Rows from block 8 of the encoder, named by matrix and row number. Rows with one number belong to one neuron. Each number is 50 + 10 x the weight over its row's rms, rounded and kept within 0 to 99. All counts start at 0. After the name is the row's rms in percent of the matrix's.
# fc1: MLP up (encoder.blocks.8.mlp.fc1.weight, 768x192), inputs 0-95
# fc2: MLP down (encoder.blocks.8.mlp.fc2.weight, 192x768, transposed), outputs 0-95
fc1.307 062:37 37 49 51 55 45 37 40 62 46 28 48 47 45 44 50 55 65 44 36 62 52 63 55 39 66 62 51 57 59 41 47 42 46 57 30 54 47 43 28 51 46 49 53 51 33 50 60 42 57 53 46 52 74 31 39 43 47 45 47 26 42 42 62 64 39 51 38 59 74 45 42 45 55 25 48 35 42 47 49 57 58 50 59 57 52 43 61 47 54 44 59 42 66 42 53
fc2.307 055:61 27 47 56 53 37 71 70 41 47 31 49 31 55 73 50 42 52 57 45 50 63 51 45 33 44 35 39 54 36 51 48 51 39 52 44 35 51 52 53 49 36 41 68 43 52 68 35 46 48 46 53 49 48 45 39 48 49 50 46 32 37 41 41 66 59 48 61 57 34 41 39 51 60 47 35 48 52 39 36 30 48 57 51 52 67 58 60 47 34 39 49 58 61 49 59
fc1.308 068:55 49 70 51 39 62 42 37 41 52 49 45 35 48 70 59 50 40 44 50 50 57 40 45 48 64 24 38 45 50 50 59 61 44 59 50 37 43 66 59 47 47 54 44 37 53 55 57 70 47 40 55 52 60 64 54 51 61 52 70 59 46 48 46 49 54 43 56 57 63 64 59 72 46 35 44 69 51 59 66 69 44 59 79 46 49 50 48 56 44 34 46 29 47 50 47
fc2.308 062:58 41 44 56 57 60 61 51 50 66 46 53 49 58 35 34 44 57 78 31 53 45 65 70 52 47 56 67 46 60 61 45 44 42 45 54 59 50 42 55 39 45 44 48 54 37 77 39 58 43 43 43 59 50 43 51 57 35 30 47 50 35 58 47 49 55 51 45 47 54 52 73 32 54 43 56 44 41 57 67 34 56 50 21 45 71 50 58 54 58 35 43 49 45 48 51
fc1.309 065:48 52 58 54 40 62 76 48 57 59 41 41 39 34 51 77 43 46 53 43 41 70 35 68 37 49 63 53 53 58 47 35 65 56 42 50 48 52 84 43 36 51 57 61 31 50 60 59 66 47 45 41 52 54 31 50 39 54 41 54 50 50 56 50 41 55 59 36 57 35 75 36 51 56 33 48 42 53 53 47 41 30 62 53 52 44 33 45 47 41 54 36 46 49 64 61
fc2.309 054:46 48 42 63 35 59 35 56 48 47 59 58 75 56 44 43 56 56 32 57 27 45 59 50 43 50 55 55 55 36 44 59 43 42 56 60 64 57 44 52 47 34 43 52 46 45 53 60 30 55 46 63 34 43 57 56 54 66 56 37 52 50 51 57 38 57 42 52 66 70 36 51 45 63 51 49 36 50 36 56 51 47 30 54 51 58 53 34 59 53 58 59 35 35 26 38
fc1.310 069:30 53 37 64 62 37 45 50 53 47 43 45 43 44 62 49 64 34 53 53 64 32 56 54 52 47 46 49 50 53 46 51 42 57 55 47 44 57 52 54 48 58 47 50 54 53 42 38 51 56 39 72 58 56 46 58 54 54 34 61 52 62 54 50 75 60 38 58 48 55 57 35 55 59 61 58 53 46 50 59 48 42 47 55 51 52 63 66 49 49 47 52 52 35 60 44
fc2.310 060:55 47 61 36 49 60 46 69 32 32 56 45 54 70 54 56 61 33 40 57 69 61 53 33 37 36 40 44 48 59 46 48 64 59 49 54 69 67 49 60 49 39 59 63 45 57 47 50 44 51 44 50 41 40 60 45 47 53 52 58 36 49 29 43 59 69 74 49 58 51 52 54 36 49 52 35 36 77 56 61 37 43 39 36 52 48 36 46 70 44 52 59 58 48 43 45
fc1.311 068:58 48 48 44 33 64 52 41 42 53 44 53 33 55 44 66 55 52 29 40 58 47 43 61 56 61 74 37 48 67 44 61 58 42 46 37 34 54 40 54 49 30 48 44 41 55 45 61 49 25 50 39 37 51 54 58 49 48 57 45 42 65 36 55 52 51 38 51 62 55 55 65 38 46 52 57 51 54 60 58 40 44 47 56 46 44 37 56 43 46 55 39 56 81 53 52
fc2.311 063:61 43 45 58 50 33 36 59 57 48 44 55 38 19 46 41 43 49 60 50 37 54 48 53 50 53 34 57 52 52 54 53 44 43 54 34 60 58 30 48 45 59 62 51 56 41 72 43 57 48 41 26 48 66 39 47 40 51 60 48 52 37 37 70 43 52 54 54 37 42 48 34 37 68 44 45 47 47 39 64 38 56 66 54 63 56 50 49 59 59 44 41 47 42 67 54
fc1.312 184:51 52 49 54 37 52 54 61 46 53 49 52 51 26 47 46 50 59 54 64 42 62 38 34 67 38 46 45 34 44 73 47 55 50 54 58 56 29 27 48 64 47 38 69 56 47 58 49 54 45 42 45 64 79 54 55 57 45 54 58 44 61 50 42 48 55 33 51 67 37 47 58 48 54 62 53 34 44 38 55 50 51 52 55 53 47 52 55 30 48 69 48 67 57 48 55
fc2.312 084:51 53 50 43 45 58 55 65 53 51 59 42 48 24 41 46 48 58 37 46 36 57 55 58 58 35 40 52 45 39 68 68 50 51 57 59 64 45 39 45 59 60 37 66 57 43 54 48 57 43 36 50 51 66 46 49 47 50 63 65 50 46 46 52 31 43 41 48 61 38 38 65 52 56 46 60 29 36 39 43 48 62 44 51 57 43 50 52 46 60 51 48 67 51 51 40
fc1.313 190:47 43 40 46 43 46 54 54 54 32 50 57 54 32 49 55 46 42 41 52 53 58 48 29 56 52 51 49 48 48 53 56 61 47 42 51 60 44 41 51 52 49 36 65 52 42 44 54 49 56 45 46 53 69 60 57 42 48 57 49 45 70 44 48 57 56 48 55 86 50 33 59 48 62 47 53 36 51 40 48 43 53 39 55 54 56 60 58 41 54 59 45 63 69 54 41
fc2.313 111:58 53 51 55 70 53 41 49 57 69 48 48 55 83 43 46 48 59 45 44 66 50 65 60 48 59 41 57 61 59 50 55 42 58 49 37 53 67 67 55 49 56 62 50 46 47 35 62 40 53 48 44 41 28 46 47 42 47 36 34 53 42 42 53 51 55 61 39 48 74 43 45 51 42 36 50 67 59 77 39 42 43 59 50 48 63 49 46 58 41 31 51 31 39 55 43
fc1.314 057:36 65 52 63 41 60 38 55 45 55 31 37 45 58 44 59 59 29 36 48 69 78 32 67 55 56 44 54 43 58 55 28 56 51 47 48 52 58 38 51 57 75 61 61 57 53 53 61 45 62 59 53 31 58 37 41 47 44 43 59 51 47 45 51 69 41 56 56 69 50 55 61 34 40 50 48 46 43 42 50 34 46 55 57 47 53 64 48 35 54 65 51 55 48 45 42
fc2.314 051:49 65 47 65 53 56 53 57 55 46 59 44 59 57 52 62 49 38 46 42 67 52 48 73 40 48 50 51 51 40 45 75 41 49 52 52 67 52 38 36 58 33 45 45 52 50 62 56 49 39 57 64 39 54 51 47 38 39 47 50 46 47 46 60 58 31 55 41 48 45 61 66 62 56 42 54 44 33 55 48 30 59 63 35 47 44 52 59 39 52 40 40 38 49 50 57
fc1.315 064:34 59 49 60 55 33 49 49 35 45 48 54 50 42 27 40 51 37 61 49 67 46 22 45 38 57 67 43 47 48 43 50 48 53 48 50 51 40 38 42 40 34 38 54 59 41 43 42 49 50 54 43 31 48 43 54 48 46 33 54 55 51 49 56 43 51 56 66 57 36 41 48 49 41 38 49 61 61 47 60 39 51 28 68 42 56 36 53 50 38 52 36 41 77 27 54
fc2.315 056:51 34 45 49 53 48 54 36 57 46 36 60 44 51 68 59 62 25 46 65 50 47 58 40 42 70 52 59 40 46 36 58 48 62 55 51 45 51 43 50 47 36 47 63 44 60 49 66 66 50 45 26 47 48 59 55 54 52 56 27 69 57 38 44 60 37 60 54 49 48 51 40 40 46 64 58 47 62 48 54 53 34 55 63 57 66 56 41 69 37 30 52 67 31 41 48
fc1.316 064:42 55 65 50 31 58 43 50 49 46 53 51 51 48 45 45 68 59 56 65 41 51 36 53 49 59 50 48 70 50 58 36 69 68 70 34 32 46 67 70 46 55 40 29 42 59 63 60 48 48 52 54 33 40 61 53 74 45 61 74 51 52 30 48 49 46 56 45 49 35 49 37 47 25 54 39 57 38 59 51 57 50 44 56 51 49 46 51 48 55 43 47 55 51 69 58
fc2.316 055:46 50 59 48 54 51 39 54 68 56 42 66 54 34 42 47 45 60 61 42 43 52 61 68 51 48 39 52 45 43 37 48 43 39 40 52 53 31 41 46 68 66 40 49 43 43 58 46 54 37 45 50 51 68 34 48 51 65 40 58 63 46 56 56 41 48 47 53 43 47 52 50 55 46 60 64 65 41 59 52 45 59 79 35 37 53 66 43 38 71 42 37 62 47 56 45
fc1.317 089:60 52 46 53 50 40 55 35 49 31 45 44 49 40 67 50 58 42 48 54 47 58 46 34 43 51 59 47 56 38 54 65 60 61 39 49 63 47 41 48 58 51 50 60 47 44 58 36 37 46 55 60 51 58 45 50 40 41 52 40 42 51 43 56 51 55 43 66 65 56 43 43 35 73 40 62 30 31 54 57 41 53 35 42 55 55 50 55 41 53 48 51 67 62 45 63
fc2.317 104:49 53 62 52 67 56 37 48 50 73 37 33 49 62 61 44 43 50 55 33 51 47 58 59 54 43 53 67 51 58 42 54 42 29 57 57 32 61 65 40 42 67 56 42 40 57 56 63 46 55 66 51 40 36 39 40 54 60 33 38 57 36 51 57 46 42 62 37 20 66 50 48 60 43 49 53 68 40 54 58 51 42 58 35 47 51 47 43 61 52 39 63 36 29 53 57
fc1.318 062:60 54 60 55 45 38 53 55 49 46 46 25 42 42 51 59 34 54 45 66 38 46 39 47 46 49 35 37 70 52 25 69 58 51 66 50 45 45 44 46 58 43 36 34 20 44 33 44 33 61 48 43 47 38 52 50 47 39 54 51 58 48 44 56 61 51 58 56 51 52 57 46 42 52 29 62 53 62 48 53 69 57 50 56 51 37 44 40 35 45 49 41 52 39 44 53
fc2.318 054:46 37 55 47 40 62 43 47 36 46 48 60 48 59 57 50 48 44 67 46 58 50 76 47 59 52 35 47 42 50 58 44 41 36 50 78 50 37 52 40 54 65 61 30 54 52 64 40 53 47 56 64 70 57 50 63 56 60 41 33 50 68 41 67 44 59 38 48 34 46 60 52 41 61 67 46 64 55 50 51 45 51 63 38 53 47 52 52 47 56 46 50 36 33 43 55
fc1.319 149:40 55 51 50 40 43 48 56 48 54 52 54 54 42 50 52 43 55 48 63 47 57 46 37 57 44 52 48 30 52 72 61 54 54 43 56 50 37 34 41 64 40 29 82 63 49 54 49 66 41 45 43 61 70 53 58 51 60 67 58 45 53 48 41 44 65 29 55 60 42 44 78 31 57 53 55 27 47 41 51 43 53 45 55 57 44 48 51 40 60 69 45 77 56 49 50
fc2.319 148:53 42 62 46 33 56 60 49 52 61 69 49 37 47 56 50 60 49 56 42 44 62 51 57 54 50 47 52 43 41 54 46 54 52 48 53 66 45 51 50 54 45 65 53 55 46 48 50 47 51 55 37 53 57 58 52 53 45 47 44 40 51 41 42 49 31 43 63 38 48 47 46 54 38 47 47 51 55 31 34 50 40 55 25 48 57 54 65 40 54 52 50 50 48 68 29
fc1.320 078:68 43 57 45 43 58 52 47 53 59 37 57 49 48 40 45 64 51 41 46 45 57 49 49 66 56 51 46 52 55 49 34 52 48 44 52 51 53 53 48 63 52 73 48 55 36 64 27 60 44 50 53 64 53 53 54 54 54 38 46 53 40 42 44 50 50 43 51 51 43 61 38 57 43 59 50 61 49 31 48 29 41 60 53 33 51 44 57 59 48 47 63 49 48 44 47
fc2.320 061:58 45 29 39 60 27 58 52 47 45 44 47 52 49 45 54 40 70 58 31 71 36 42 58 51 41 56 61 41 37 58 39 42 63 58 48 57 64 45 54 52 71 60 48 63 45 31 60 46 41 25 44 45 50 48 66 58 51 67 50 50 34 44 66 52 58 58 47 61 69 30 47 37 57 49 69 49 50 55 59 61 65 45 37 47 55 44 40 61 47 46 44 57 41 36 60
fc1.321 067:44 60 29 42 58 37 36 73 38 29 38 52 49 37 61 55 58 26 56 57 60 42 53 49 37 50 48 57 58 38 47 59 28 55 18 60 39 57 55 62 50 48 55 54 24 59 44 46 52 51 60 49 54 46 56 49 73 39 49 50 55 42 48 48 54 57 46 43 40 51 67 34 68 54 49 40 57 58 46 40 62 47 45 49 47 42 64 51 40 55 69 42 37 56 48 20
fc2.321 056:59 72 35 43 44 43 50 53 51 34 65 30 47 45 41 34 59 56 51 49 43 47 56 42 59 43 63 56 48 45 44 50 48 66 44 36 61 65 44 43 41 50 44 55 50 47 52 37 45 48 46 42 51 50 39 49 55 52 59 39 47 55 49 44 48 75 42 69 52 48 45 59 46 66 61 47 47 55 58 48 39 52 43 54 67 63 56 49 64 48 33 32 43 57 53 46
fc1.322 142:40 50 38 37 43 44 52 49 52 44 49 61 42 36 53 54 54 39 65 51 47 59 34 39 41 55 48 31 52 45 51 51 53 58 45 51 48 40 25 61 48 49 36 80 53 50 54 49 47 59 53 56 54 66 64 57 41 49 61 41 38 61 39 53 56 68 40 61 68 57 53 59 43 55 42 50 41 47 43 51 38 51 39 58 61 59 58 59 20 46 61 50 83 51 64 50
fc2.322 122:53 39 54 50 63 34 59 32 64 35 46 46 54 71 41 56 45 57 48 31 63 35 51 53 41 50 59 54 60 60 28 49 50 34 26 45 48 58 64 42 44 54 38 38 44 42 43 50 43 54 52 75 37 44 55 47 36 54 57 37 57 42 51 64 42 35 59 52 46 54 49 46 43 56 49 59 41 41 63 54 56 59 52 60 60 49 49 34 60 56 48 40 40 45 50 64
fc1.323 060:51 47 59 50 42 36 45 49 50 55 40 43 49 44 50 61 51 61 59 31 61 45 45 63 53 62 56 47 57 42 41 55 28 69 58 60 38 45 55 41 29 43 62 50 53 45 30 46 32 37 41 61 45 25 48 52 44 59 40 57 49 59 40 48 45 44 44 55 50 38 40 56 51 37 45 52 56 35 34 69 77 54 32 47 67 47 64 51 43 40 54 39 68 60 44 52
fc2.323 059:41 53 52 43 63 57 49 48 57 82 49 33 55 59 53 24 43 31 65 48 47 57 48 52 41 50 33 75 50 65 46 61 49 29 48 48 47 33 43 43 64 52 43 55 34 48 59 33 65 41 56 59 44 66 64 49 41 55 59 40 64 38 45 53 52 44 44 43 51 46 50 52 54 47 57 59 34 27 45 48 57 44 78 35 50 56 45 53 51 46 55 41 46 38 46 52
fc1.324 061:64 44 57 62 63 44 51 43 47 27 38 41 57 59 60 55 48 62 46 39 36 62 49 65 41 55 42 50 44 48 43 49 47 48 38 39 53 27 60 44 72 40 48 47 54 55 40 67 44 67 52 63 46 67 50 70 37 62 67 53 52 56 36 55 56 56 59 53 42 68 44 55 72 56 41 27 43 39 48 56 64 44 50 46 30 37 35 48 55 65 52 48 42 63 53 47
fc2.324 054:55 46 70 45 32 70 51 57 61 52 64 41 46 39 50 59 44 52 59 35 59 59 58 48 38 63 49 51 42 65 46 41 56 57 59 64 59 43 57 48 62 60 51 56 59 43 52 48 49 46 45 37 70 54 56 56 51 69 54 41 51 52 41 55 61 73 45 51 49 49 57 41 40 29 50 67 42 49 38 66 66 41 68 52 46 60 52 49 41 50 71 42 54 37 45 52
fc1.325 106:66 45 60 69 38 50 58 49 63 63 43 56 52 42 52 52 62 59 46 65 50 40 50 41 58 43 53 63 46 53 66 38 46 50 62 54 56 40 47 43 52 43 57 42 49 39 50 40 59 41 34 26 68 56 42 49 57 48 43 73 62 44 47 45 42 47 31 45 46 41 53 49 64 36 54 44 60 51 40 53 45 53 50 41 24 45 44 44 45 57 59 58 50 46 37 48
fc2.325 075:50 55 40 36 61 51 52 44 59 44 48 39 71 51 37 55 54 48 40 49 56 30 46 57 56 44 55 57 50 65 37 59 43 54 39 50 50 65 48 33 33 47 49 52 47 42 37 57 43 48 39 56 35 25 44 43 50 57 61 48 53 33 46 57 44 51 64 34 58 53 40 50 41 55 39 61 38 52 54 47 60 55 59 54 67 52 35 34 69 56 50 36 36 49 45 48
fc1.326 064:56 57 50 65 56 49 55 38 45 54 62 46 58 55 35 52 50 53 54 62 37 41 47 79 45 40 41 61 46 40 48 48 58 44 48 49 62 40 42 44 62 50 72 53 43 63 56 44 38 41 48 38 70 47 52 41 46 56 55 39 40 49 32 54 54 49 53 50 56 54 67 47 39 33 52 53 48 39 44 61 45 52 48 39 46 52 51 52 55 53 51 64 52 35 50 36
fc2.326 057:53 45 37 56 46 62 27 58 53 62 48 67 66 51 54 60 40 59 42 44 39 58 35 52 60 49 42 48 44 53 58 64 45 43 57 64 41 54 56 53 47 48 48 41 47 57 46 37 34 53 42 57 45 44 43 66 47 48 58 56 41 42 39 75 52 26 39 33 55 53 63 61 44 41 34 53 67 49 39 53 49 49 68 31 36 39 30 47 38 36 50 51 29 49 55 58
fc1.327 146:35 48 38 46 36 47 57 64 54 52 62 60 50 26 54 61 49 48 47 62 50 70 37 35 46 46 51 43 47 37 58 56 53 54 48 42 60 42 34 61 60 49 33 78 56 58 42 55 38 48 48 55 47 68 62 59 46 53 57 48 44 69 42 49 60 58 44 54 71 49 49 55 38 58 45 54 48 50 37 36 41 50 49 55 63 59 55 59 29 51 58 38 69 55 52 36
fc2.327 172:52 44 62 52 61 43 43 40 62 40 41 39 64 67 50 56 39 58 37 41 58 40 58 65 44 52 60 51 55 61 37 64 41 42 43 45 39 62 65 34 42 55 46 32 47 41 42 57 41 50 49 67 42 39 37 43 41 63 49 39 66 42 60 63 33 34 60 34 39 63 46 50 40 56 51 57 39 38 62 54 54 56 57 63 51 59 38 35 62 49 43 44 36 46 42 62
fc1.328 063:45 63 39 40 70 37 38 40 54 46 65 61 30 49 63 33 74 42 46 52 39 49 67 45 77 41 28 59 47 62 49 45 67 61 45 41 60 55 45 44 70 34 51 38 56 57 34 50 63 46 74 59 50 61 46 54 48 45 52 54 26 68 58 64 65 66 55 45 52 54 73 47 42 43 59 43 50 61 51 61 48 41 48 53 46 51 49 40 53 54 39 36 48 50 48 51
fc2.328 061:48 45 38 62 57 51 29 57 64 69 36 44 46 37 50 49 27 40 53 39 33 39 57 63 56 44 52 54 41 35 51 39 37 46 33 53 59 38 43 48 53 53 56 43 58 45 47 41 35 47 50 29 49 50 45 57 50 42 38 47 65 44 52 67 48 45 46 58 43 44 57 71 59 52 42 59 62 46 41 52 48 45 62 33 36 40 47 44 29 62 37 61 59 46 53 47
fc1.329 065:51 49 59 57 75 50 43 48 41 47 53 59 36 70 51 54 49 44 55 45 56 49 46 59 45 39 53 47 49 65 35 40 60 53 36 50 57 39 67 30 43 27 38 50 55 30 61 50 43 53 40 40 34 42 55 57 56 31 76 64 32 59 40 66 52 40 37 57 37 37 59 28 66 55 55 44 49 57 67 54 45 50 60 57 48 69 41 43 44 67 51 44 59 57 56 47
fc2.329 058:68 73 53 64 70 51 57 57 67 48 57 46 45 47 50 51 60 77 48 52 21 72 63 51 53 40 36 50 44 65 44 53 33 53 45 41 61 49 55 51 47 60 67 74 55 47 46 53 56 51 57 48 35 64 49 48 57 49 58 40 55 39 31 62 52 60 64 50 54 41 52 65 49 38 51 58 42 50 47 49 49 58 50 47 54 63 56 49 46 39 25 46 35 59 55 31
fc1.330 067:45 48 47 54 37 33 57 39 31 64 35 51 54 49 38 46 62 48 43 46 22 65 50 42 51 58 52 39 53 36 61 51 68 34 61 43 43 35 47 58 57 48 51 62 48 59 39 40 52 50 45 42 72 48 57 52 61 55 79 35 49 64 51 42 54 69 46 57 51 63 43 42 43 48 26 45 54 67 65 43 52 42 66 33 51 45 59 39 35 39 52 44 62 56 35 49
fc2.330 060:64 51 52 53 58 61 47 56 66 44 35 47 64 54 37 35 60 59 49 54 57 21 59 54 51 51 33 52 45 69 49 48 48 52 41 49 42 42 51 48 64 64 48 47 50 61 59 36 58 25 44 71 65 49 46 53 51 62 50 51 81 49 61 62 30 51 60 34 44 46 53 38 43 41 58 75 44 50 46 60 54 37 50 59 36 46 62 60 53 53 52 59 38 51 41 63
fc1.331 129:44 42 38 47 35 46 42 53 51 46 59 51 49 49 56 53 46 48 48 56 50 64 32 24 40 60 51 37 54 35 58 57 57 51 45 61 58 29 32 47 48 45 33 86 58 50 48 49 46 54 55 69 45 70 56 57 43 42 58 45 39 65 29 56 59 58 42 53 71 49 55 47 44 63 48 61 38 58 43 52 40 48 50 61 61 56 50 55 32 47 64 44 75 61 57 50
fc2.331 072:45 58 50 53 64 40 54 26 55 45 51 41 59 48 51 58 30 50 55 41 47 42 53 42 27 54 47 46 62 57 23 45 40 46 60 58 40 60 48 61 44 53 43 59 41 58 58 50 46 44 59 77 42 41 46 52 35 34 46 40 51 49 56 54 57 57 60 44 60 69 50 45 64 57 41 61 70 64 60 44 54 33 34 46 66 42 47 46 43 50 37 61 38 56 39 52
fc1.332 060:61 57 49 46 51 54 58 63 52 54 54 57 55 59 46 31 38 48 49 59 43 45 38 43 56 57 43 51 31 37 59 35 52 49 55 43 46 42 47 42 48 65 67 50 45 27 58 53 71 54 56 46 56 39 44 47 39 53 64 54 49 41 40 28 48 44 39 47 54 56 39 51 38 59 65 59 54 45 46 50 60 50 62 45 62 47 51 39 39 41 41 48 38 59 53 21
fc2.332 051:27 56 53 54 47 53 40 42 44 45 55 60 44 66 47 37 58 52 53 62 24 40 56 51 32 58 51 55 44 48 54 50 50 35 38 43 46 56 42 37 47 26 54 61 60 61 46 61 69 36 51 31 42 53 62 57 38 28 46 65 53 56 49 52 71 55 39 52 59 56 40 46 52 43 35 37 54 58 64 62 49 48 52 60 43 47 47 56 64 42 50 54 51 41 43 54
fc1.333 115:46 56 53 59 42 52 61 61 51 46 49 50 56 37 43 44 47 40 38 65 37 63 45 34 67 34 45 49 41 53 71 46 55 55 57 60 58 29 32 45 59 33 36 76 62 46 55 60 56 52 41 46 59 64 65 58 57 55 60 59 37 51 56 51 46 63 25 41 69 28 41 63 32 62 53 49 43 44 52 64 45 51 49 51 56 27 53 57 45 55 53 54 67 56 54 55
fc2.333 081:48 38 58 44 51 58 58 38 28 58 59 59 38 48 64 46 72 45 54 39 53 45 60 62 48 42 50 63 44 48 46 43 53 35 53 56 30 49 58 47 47 51 68 47 43 50 53 73 47 45 65 40 55 40 44 54 52 32 32 41 35 45 52 45 51 32 47 45 53 44 61 53 63 39 48 48 60 40 44 42 44 36 58 43 36 52 41 50 40 53 37 63 44 47 55 51
fc1.334 074:56 76 48 50 41 49 34 57 50 51 59 52 53 49 72 59 62 57 45 57 57 52 55 31 55 44 50 49 43 61 60 57 56 48 61 45 63 58 43 40 33 40 59 40 35 53 54 48 53 53 53 30 52 53 42 43 74 69 41 67 61 49 56 40 43 39 35 42 35 35 45 65 55 46 61 26 52 45 45 53 42 44 83 55 50 52 44 37 44 53 52 57 56 52 43 59
fc2.334 076:54 45 52 49 59 41 48 45 69 40 56 44 63 62 41 60 49 53 35 42 51 30 38 56 47 30 51 49 58 58 44 65 46 39 39 46 47 55 55 38 45 53 44 39 51 51 40 55 42 54 47 53 48 49 40 38 48 60 46 42 64 33 47 69 50 39 62 41 53 52 56 48 45 48 42 62 44 31 56 46 71 61 56 63 45 55 37 31 54 50 44 42 26 49 51 55
fc1.335 064:56 65 53 53 33 55 58 59 48 42 55 38 48 58 56 72 54 49 63 47 66 62 46 43 38 36 60 59 38 44 35 60 43 53 52 43 42 54 64 32 46 53 47 61 47 58 45 51 65 47 61 53 32 44 44 59 33 58 51 52 32 55 50 53 48 60 57 34 38 54 70 54 44 33 61 36 49 52 61 47 50 65 41 54 60 56 55 49 36 56 38 54 60 44 61 54
fc2.335 055:39 55 64 58 52 48 43 50 59 52 38 36 44 54 59 32 53 43 37 48 53 50 53 40 36 49 56 49 54 41 55 44 57 44 63 44 40 41 37 72 31 45 61 78 47 55 57 74 49 65 60 41 55 53 64 61 66 57 31 47 35 36 45 28 52 58 37 56 60 57 51 58 49 53 43 43 57 52 46 46 41 39 53 40 44 58 45 34 49 42 56 63 53 63 48 36
fc1.336 068:50 36 63 76 55 45 61 66 41 64 55 47 50 46 45 50 58 45 49 50 43 54 66 73 61 48 49 51 61 47 41 66 51 45 59 45 54 52 62 49 44 60 57 64 45 54 50 39 44 46 37 48 64 48 39 51 55 58 41 73 55 53 49 45 56 31 35 38 61 37 61 42 59 37 44 33 37 55 42 46 52 42 60 50 71 46 56 68 52 47 56 57 35 50 47 51
fc2.336 062:61 34 67 45 64 55 39 53 79 36 40 40 69 58 44 53 54 50 57 44 60 39 51 59 53 57 57 40 71 55 65 60 54 55 48 41 59 72 42 42 37 56 39 52 44 47 38 64 45 51 48 54 31 49 40 53 33 57 50 30 58 42 70 65 44 43 62 27 52 54 61 44 47 49 48 58 40 39 55 50 56 54 44 50 59 51 34 50 58 45 45 44 49 44 53 46
fc1.337 068:59 48 63 55 41 62 54 42 55 41 46 44 29 40 46 51 47 45 57 66 55 59 52 36 65 44 78 57 46 54 39 31 62 47 31 62 65 38 64 45 41 39 37 54 24 45 53 48 74 52 56 34 52 60 44 59 58 60 50 47 46 34 56 42 62 54 56 47 64 51 47 40 42 54 69 38 52 59 47 61 45 64 57 44 73 56 52 64 47 58 62 56 47 53 23 44
fc2.337 080:55 52 52 39 66 39 55 36 45 52 55 36 78 56 47 63 47 44 45 42 54 33 58 48 42 44 51 50 44 49 48 56 50 43 54 55 50 58 56 32 47 56 41 60 49 46 49 65 49 42 48 63 37 26 38 44 44 45 55 40 55 35 53 61 46 43 74 43 55 60 36 54 35 49 38 58 35 35 55 40 53 62 52 63 66 58 37 38 57 52 44 38 37 58 57 54
fc1.338 068:45 56 50 31 44 48 38 57 40 60 47 49 41 51 52 58 51 54 47 57 66 35 38 44 59 29 48 46 40 53 60 42 55 48 47 66 42 48 43 45 45 37 51 45 61 44 50 44 48 47 40 34 67 40 56 30 56 57 46 66 51 46 52 55 34 42 64 39 48 39 47 46 56 37 41 53 59 56 37 57 56 54 49 48 41 62 42 35 45 51 44 56 33 59 49 52
fc2.338 053:62 46 43 43 47 42 55 43 62 40 43 44 65 48 43 48 51 50 64 53 51 33 56 63 64 35 56 50 58 38 54 68 44 50 47 45 76 56 63 51 59 62 32 54 68 37 36 35 58 42 39 49 34 56 32 64 57 48 59 51 55 48 61 54 38 24 63 42 62 45 54 39 56 66 36 60 35 60 48 49 37 59 48 59 76 53 60 29 44 51 55 31 42 44 56 64
fc1.339 170:42 48 39 47 32 54 55 56 48 38 54 56 49 39 51 55 53 43 53 60 41 63 38 41 45 54 50 30 51 42 67 53 64 50 50 50 61 35 37 57 51 46 30 72 59 55 49 51 52 49 46 51 55 63 62 65 45 47 73 55 35 59 46 50 57 66 38 57 74 43 52 59 30 60 49 54 40 54 42 37 55 53 45 60 66 55 58 62 30 52 60 42 67 60 54 39
fc2.339 142:53 46 54 52 59 41 48 35 58 47 34 40 60 70 44 47 35 52 42 42 65 35 54 54 48 55 56 57 52 59 28 62 47 41 42 43 60 67 61 42 36 54 48 43 45 36 42 65 49 50 46 59 36 42 42 44 37 52 53 37 59 42 55 69 41 45 67 37 35 66 44 45 41 57 44 68 40 45 63 59 42 54 50 59 53 60 39 43 64 52 39 37 39 45 55 57
fc1.340 065:30 70 48 62 53 56 40 54 50 62 53 67 38 65 50 60 46 53 37 41 40 65 48 47 52 23 49 39 59 48 38 59 57 43 49 53 46 47 35 46 61 43 51 50 56 40 45 48 40 52 66 63 47 52 57 57 44 42 33 46 59 77 29 58 46 46 50 71 45 50 51 44 54 51 42 47 18 34 50 58 46 58 59 49 56 29 52 47 50 57 49 40 28 47 38 39
fc2.340 050:61 45 44 61 52 42 45 30 61 58 52 57 64 44 54 58 48 67 40 40 46 57 62 53 54 51 41 56 73 52 51 61 43 48 53 75 52 27 49 53 53 63 56 61 61 65 37 44 58 40 27 50 38 57 36 45 65 49 42 37 68 55 52 67 44 47 63 45 59 31 45 61 41 49 52 59 64 34 51 34 57 47 55 47 39 46 53 54 47 48 33 37 32 43 41 51
fc1.341 061:33 42 61 39 54 53 51 54 37 46 50 51 35 72 56 47 71 43 43 56 48 57 47 42 73 47 58 54 71 50 44 52 36 48 54 44 49 53 51 40 50 55 44 38 36 55 60 43 59 69 42 44 59 47 55 35 33 55 48 41 55 66 61 45 45 50 43 41 50 47 65 65 38 70 51 59 48 43 49 47 56 47 41 49 68 35 44 41 66 48 71 44 33 36 41 63
fc2.341 053:53 33 48 52 46 50 57 64 56 48 52 58 64 37 38 44 44 63 37 43 39 66 80 45 48 52 47 58 44 52 56 39 38 51 47 57 48 45 48 52 35 68 55 58 50 31 56 48 35 49 54 52 61 49 42 46 52 53 45 57 50 59 46 74 47 60 62 47 52 37 50 51 45 42 50 43 62 55 30 48 58 71 57 55 41 55 35 59 30 45 58 30 58 70 50 51
fc1.342 068:42 44 56 64 39 43 52 58 38 32 56 45 52 70 33 55 60 37 39 35 49 55 61 56 46 27 64 34 70 54 38 43 46 63 47 37 55 57 28 31 41 51 59 48 46 50 43 61 56 54 53 63 53 52 55 44 53 68 40 24 45 66 33 61 62 49 59 53 49 53 32 60 59 41 46 56 51 60 44 26 44 65 37 57 58 57 64 52 54 66 63 69 42 41 42 42
fc2.342 058:49 54 53 60 53 42 47 42 22 56 46 54 45 57 75 45 50 30 53 59 38 63 54 51 41 45 47 50 59 54 53 38 61 46 50 49 36 46 57 63 55 48 59 60 41 66 57 51 54 53 57 46 63 53 55 51 45 34 53 44 49 56 49 49 68 63 53 61 58 55 39 43 51 42 56 35 68 53 45 44 54 48 42 56 25 48 42 61 51 52 40 58 51 39 56 28